Weights of a small image classifier.
Model: 28.4M parameters, 48-pixel images, arch vit, activation gelu, num experts 16.
Training: muon at rate 0.0026, held-out accuracy 85%.
Data: 145000 training examples, 21.2 epochs.
Rows from block 3 of a small image classifier, named by matrix and row number. Rows with one number within an expert belong to one neuron, the router's apart. Each number is 500 + 40 x the weight over its row's rms, rounded and kept within 0 to 999. All counts start at 0. Numbers have three digits each.
Before each expert's rows are labels from the 100 images, of 14848, where the router gives the expert most weight on average: "strongest on" is what is common among them. Only what is clearly more common there than usual is listed. The data: rendered dice on a table.
# router: router (model.blocks.3.mlp.router.weight, 16x256, trained with AdamW), inputs 104-155
# up: expert up (model.blocks.3.mlp.up, 16x256x256), inputs 104-155
# down: expert down (model.blocks.3.mlp.down, 16x256x256, transposed), outputs 104-155

# expert 2
strongest on: teal die
router.2:504464440498425445487504435455511472474547489462463473542571478476490480563520482522535499440534486487526474501563538442452532522495526512542547536455520443
up.0:451497496418508474515481573470554525546513535568512524412449490510528411492565471533466525535537469503492451511495513526505511456495432436463536498504516511
down.0:456483545477530529475533514542419452526482495445500508502554466516539569486474503505526505508497504563532490479501524522499558509456525477491515442529493548
up.1:573542543587480492445503540536547510487558492507513555426486516490545527495556534464504552507561497455536532440438535503535510553530569472527526516453508524
down.1:523498495428500459540486470524511483442499551510493441511529499479470444429580478506469513533409462490526498494533547491527495454481478508422492491547454451
up.2:527506489511498561504427497473442565452505506518521571385544490506513532494511506493530478480444450496497574511556538528541531466490523476504458605511465438
down.2:498484493506478452486565543514498520495459522482527456501504517473463542570566468548489466568455441564522439529516496546519498542521516437554492579437446530
up.3:481540554488438545487526499514530418510518450444510514594422462455485486415543519499479500469500588514470474495509499545547519474545467533496469549485499548
down.3:520437488517484526493529507490478472444493562441490437468524504480523506581436516535494554513506511523518500461525490353559443518460497491579533506500532528
up.4:450533469482510548528501482506429445578505494546501472476544478535535546560529513425463537464525480577569485483457508492491508492433474533392463508446507500
down.4:454450516398539537550506554509510487478483501505541507548465424525458470545532442570496520478486550495441486511512509509546496470471458496485558525559469494
up.5:507537527555502440551536480545512556478486495570451528462465439535510485490457516514405546567471485488471511471450539426412437466541498521492464538479464535
down.5:469504500497435512441507453488485628532497484426460522576540528494531581520513478444552481482460518467449495476524488504508583553539450577553501488514486488

# expert 8
strongest on: dice: one; pink die
router.8:467431505454488448534407549479528494508451535427460505499488526531561541496439519523545541449413544476466472465455547468560488520455495499475533493544465502
up.0:470484489495517523445515469488553537491575437519468551499460487434527472458494511504515485465555525558534479554493463560494508500445565473469483523505510504
down.0:523535519520503444450456490474500502495559442489479511551463446535495463426469503469580472522480546532519443480469606444548545496441466517457525444446453475
up.1:519488504527516575493404514460421456501526540554531530509504487484466480473538525553474523460495517529487487502464507446527559401530484543492461518511521600
down.1:540525527427459493491517514524546508532483453510497479425439504502538556558501459465449500474465528468523497518435503546489602518409486488468504463521518537
up.2:442543419458481457484557514540490515521559594495504465477490479480556579507455506498482545500463571555535486524538506476472502478498471516462508490480438465
down.2:564412441486586514493510545511494473530484529504461544503474534493509449473465534541555527548440554533540455529513473568515593523453514516507534534506459501
up.3:545525535445512555526485528518444421490495553445622487510503503573533443499452480476447531497550463478532489436469523489530453501468463504462503441560522447
down.3:526483485495574440540474515532610577453524460565439439510428519444543538517487520513481452492494502520508484502480520553487499513464430443465514519514517443
up.4:503460564566470542443526455454522476525559484460487488488431491426505471441465532519511498463457489418487512521486483536537495508448506518496458435425520521
down.4:501374508523559493504520401418496542498463480451566514465475560507419478510521544464515463513508527436526588508533506515405545581527470582482477499526575464
up.5:516460558428527523477486516491510411438480446551488442518488459495481533542523452509404490524464529508519485527477505441431481475445478523534518505531512514
down.5:537481446519453544550517449525456549532473488553494454592447542490523544509387482440472451469520562497540454502465531520478518532516511513461460523500507576

# expert 0
strongest on: dice: one
router.0:499554484432490464497516531523536530560440472509549514514503561526525519467445547505519546487532512468526539555436481471408533531480458492530515498513511511
up.0:536485462538474486503523456560519571487452547490510503501485558550471518528519541521531431576506563496499483458449501544467525523521462481468500518473562500
down.0:455449540579492515512558521532477579563472538526510478400464436523470559513467468487539552487493485453515563462453570571463503444435491482495470502472450480
up.1:488582403451410515448552507504545506484496473434537522506488514476546467434477475504443550461531467497469444517590546497496504529486477486581496428557450445
down.1:485530467469496479507460480499442476478529420531560548510489559498436495512445529518439457535472541529462551516554518587519491509518488444500504472533563555
up.2:526475504480442478498482591511526567557492475514462451529421553493480429491480505523445521519474515547471528538480475463521520524500523508474541515442413516
down.2:531535484528454561517486414581501523449443490485615506444501472499550444492462550517502440468493551480414434553457532535482481543501474446455535582474504456
up.3:456495519545455474505490510493477476478551528472487517457487516521516483534468436558486487497445459492562534604479485576481503488536518578531400454490465489
down.3:490504481514510543519462450413440489427470512474519478460518515471476576471491502555476596480473439490524487482467547474625459459514514435535537529513489445
up.4:496484492522440527437428459518505464488469520489563542463495474440503527490479466513427471535510485478511442498477529519462561465465527470521458440491473454
down.4:481444545401535545467476489493458525507514549437510484536487487500586425540463478490494465514525522480441500494439485493522488601475452493433566546421521529
up.5:509499486446474506499497506492493471484414492554452510434508493516493585453480484500514413548537558499469591484473483457533546493473518450514453460522571463
down.5:540535480459502478465452468492574530490468565459448592549477517606521495488487470457488539422457449562454467494531596479480457524484476566516542453527495552

# expert 4
strongest on: dice: one
router.4:449488527536489595475477473484459469506426512490452552490483480507507572541503455530521454487531552541456477522449556525507449443525516542521513487515410500
up.0:513468568485479443499467555459543507524531518500499524517480494565586505572500502486462544549478479547485416488431525446565514519460541511525511514546462508
down.0:519494501457505467491515487504516514480492493507489436440525550558431458467469529505489522509546580446477547550504456508484502521565496505483537480502475424
up.1:494509501460500521545534500597475522477507496566499457518490546465546514482546555511430541485590543554431476448481541448560487490523507546471523490500501526
down.1:474479537506519558499524464554482509444489572486475572505475477477472479578487510419599498511539426477504459572471552546492575557571474488544503480521472494
up.2:515485546469454478516499545507505475539520542470480521497444518497537511500532508516473470580502513477510455555503520454505525438570485436489462533414543481
down.2:538515512529444490467578476525444477477556511480489490500492440538539521514520424450558555519526482467494504511503502457546560508502511480485547473589531460
up.3:512467567533516500558454517503435538459531512499524511431452525520486480484479444505532464493445486546509443445484477547597476485491553489451547430522529512
down.3:483626480493514481496536573505508526481526497496540494517481493446510496509452471486476433540516501527517443516464510497464527481486524564536500516475554512
up.4:515490519463499515507453482462519532504472491525552400487532495504539496537453534547596461488503478545468492421540545503533493524494518484471561452535509477
down.4:496523487505427487475549537526480490460508525473587521433558516415434508546459490562571507515524504511528482476488505479469462399487526515507537510491470516
up.5:491520474470489532527539472546497505528503543463539532480444501525436563467505572465516500515566484531499547494571544478427486456415484530515567515490464455
down.5:483462484465544538537495535466490484460426536477495521429401547504497437502490498542511478445484553557501502501487531484479495566503517505492467464420497513

# expert 14
strongest on: dice: one
router.14:540486549462515533547521539442505482457453529472571497445518545499499576462483507450494504459546492475476455456496549544520495491454538537503529457454491522
up.0:550474532476523478576535545531509457501528477470497519481501463524496432451510439515519445479490419509565496433423554512468465483509553498446462539496500513
down.0:500594561460480472451504547448531574522454510470529548410558386549537489537551503502523548512507491483490423540458491474472451479485508528481491526550477473
up.1:495492463533521475522531516460514514484467475425563528458474540481529377501496517572558497573508520496492522534490500462467489497479425528403515528470503460
down.1:460499471524433508521489483558473494511558470524456458471508499483542467537487482485463528519479497545446485565547545519495509438510497469505466525535450342
up.2:460467521543524550398554549503487531524448464412460451486509493457497540495507534412513501507529485412512470543506447545453534444491472534555608486529518491
down.2:533559513459503465522461453452509497609509529505498498474500462440500504483490520503514573475517560463433469578467493521528585483524484489497532421507486544
up.3:481516583489584580510538474478461534448515478493519478512477477504549481439521418502487516475499494424536519391539462508545486407542483536527458492445501543
down.3:513614446510535505459528432497434577527511508489487454536478536487497564499508519501500503501487552486499492509444507458432575507553463565476497491530494497
up.4:487525492478485515536482475538500483587522456455485487526507525489494518437508522467498554472497504467465524570454444537559512483466548385510503539480603520
down.4:536491430512492527469485511506506492412512494451583524575568475483441518569559567518481532543493508490437460422507517553510511520406491487564525416437539574
up.5:491496527488484521527481523476594451546448534404510552554473474541515447535442500492480461481401489526531509542558498461481486459497536473472551526538531493
down.5:542542560533550493497515482497551524452490538557460499443545550499465460522460518399471516481559481533486475538474525529515503551423532464503422509538480474

# expert 12
strongest on: dice: one; teal die
router.12:484523535500459539569473428491509455483446518509504535530479508533487569576449418447501538537510506496535603513535473477537502524398480486478519499465571499
up.0:530499560543525514524487499482537539497502494462522505519507540540482505483455498463495499539514466465486491460499483456470498411451470520534483532498496501
down.0:508423492536533547509561456504481549490487501495552450479521564488575497504492473507483523474491523563369495478483509474485514585534433471488498467550528486
up.1:454603564548543506556422504464482444475451516547553499532555534465472460469497491465474527518424474423513486497492534495542452482549555467483565476535438454
down.1:517464470537452487438471518526494523517423535543489517562517488505548448556486532484513468475496473524466470447444634542511487466543481449450527564489444509
up.2:492464496474497443589462575490471527523500514516488535472453507548477555494554429509550552543580489532488448593413564479477491556450463576503484473527568494
down.2:639561534519549574485522594505479482500467440450520541485500579510545494492399490512468482475514469443438540575507479442564474536495508425522514534521459543
up.3:512521450466541511507567450456493531534499446508466473467436572554501531476570585518566538486440521440536510459491506475553510482564450467441479484476482518
down.3:425488496572555477480518466510476449468525493500525500521572477480439577516458520473441477529397473537471491475593530508506492504528538533462431546502514563
up.4:487426587538535482519600557423461474535495451490468493474463585500470576525494457530477538487479512556539528451478486572494496535475548599450535508492475529
down.4:486500551546516572567512491451490574449539554535510534526501460520473444506496513523489403535566504434415558478478497461554463460431463494439453540504516539
up.5:470447399511527532555496498435522445492550542510513521481475496489537588566472412507470502485508559469503535597502500516468488486582474497544531480491484498
down.5:523531585481438462459483549572458532487492497468491541493492438498437508527549483531561466493517438540519554533567428497508486524394525480453513509493520522

# expert 9
strongest on: dice: one; black die
router.9:496444538523516488469464447522455583528444520476457508550443512483491470503516577583509473430510455529537458556474450459500522495506506398471520457495533453
up.0:533514489437489527486532461548514461483444581525416574507492514499465493504467539499532553533494515495456473500486490454469529425506446470494490531574536487
down.0:511462440503474512466472528447515536550501467531464480585494432558459572465543434599494459510469465539578526442493493503416493456505578466421492550569459491
up.1:501533503461485467516488546488502521539485529495500493457513469529513486507549522521443559507527467487569513496449463518513503493487474510480457510515484548
down.1:528515464506501560549510437458560530549508510489492499605439496500419475501403498485500549453482517562487524491500456542519548539511544485456509538546449516
up.2:496493411480557450469501496524511509502507544504504494493494476467509493511466519525509526503498528424601588473529597491544436540502509483541487458563511503
down.2:446485491527419526523566478544526508444413483491479571420475505509530476562501476480499500495467559461420510555481494471483526431557587517493507508490532580
up.3:516485459430460456518481492491408387471529510513483483470518556436561532502504509407486500538511506511519512515487525554543453559578645552536469545540429501
down.3:409464502520503504560493554516544524539583538481514526521504547491473491544545474517501509505533507504426426486464476445548433492530532469510440450470485451
up.4:510485541470513559585561550487425493484520508539474491461473515528489530500495490555481464460545529400478454500439499496499557487446476451529491524470515506
down.4:457522581502509471503410511458490516493522491526476584477474455524549545531526491464564516516468450482547466459535512473551496487522520450503519537547497465
up.5:494568532410506579468523487507522462563486515464495487489476518449463494494457467440558505482468543435472549523519521532518477493531415494516538507477514534
down.5:539472451507486455506572482456515446571498563441527412503523443515459534505456483535448431484544549533470521500436509526494433533454490459444526389485487490

# expert 1
strongest on: purple die; pink die
router.1:496553491442512472449486486557622505494529554539514499455480534432493437445486502537488511503556508484488467560498537497492536502464496485453498478581508436
up.0:485521468532523540506483500512439531508519476499478469522512602491501552449537497548523382537492501419586404526540465490550514499455479443510573553496499468
down.0:481545464554474515424546578487469486424570501482477520541501495537543426523461512474449564526473506542509504454559394474493497510554540454458467499487455464
up.1:469502438479474510510516501482436509492457514488491456491419503493484530612514465491485564495442472494553491548414534501512525467488508510465611466522557563
down.1:541498542474519495489446547460508510458472511452517486453539524533511480460524531559509552516515461481502533561566370515531485518426516509530549547531467526
up.2:445495521488511445526505510525516461562470442512512448432466553574488483525484553451552490447490509500507484437517517452476478449539447556545490546507438518
down.2:474502454483545457436454532504547531544492499483510518503592491454545561491494514487484489463486473447479403475514536549536562508584511544517466498424447543
up.3:475510476475435492436498488482520566526544493538511447448560540450398506412537457508517537493530548543542545539557497505438436503562591467483505492465473496
down.3:502491508491492508469506517531545371517513621491447494571470494494502523524490502486505476532511479472450537528515525531571504538525491496508414483538534467
up.4:508502458504547525553417550456499524476524563444564439488448468484501550502527432571561469497441492486546510558502478502494500520493509502516544507481517503
down.4:516562489527391447522544460548495546500439516444479475509481499476446530391476533526500542497502506505483449558502471570573478505509442434524433547556527572
up.5:371496488474534457435522516489465540511475468465512412519478480525494567406474541476435477473477520467505520526581547521516461544490510561556488440423549452
down.5:527456467507507490478529541508554514452530513532510573435513455498526517518479470524499527493494469400514509526488443470515560477483504495551545502484517520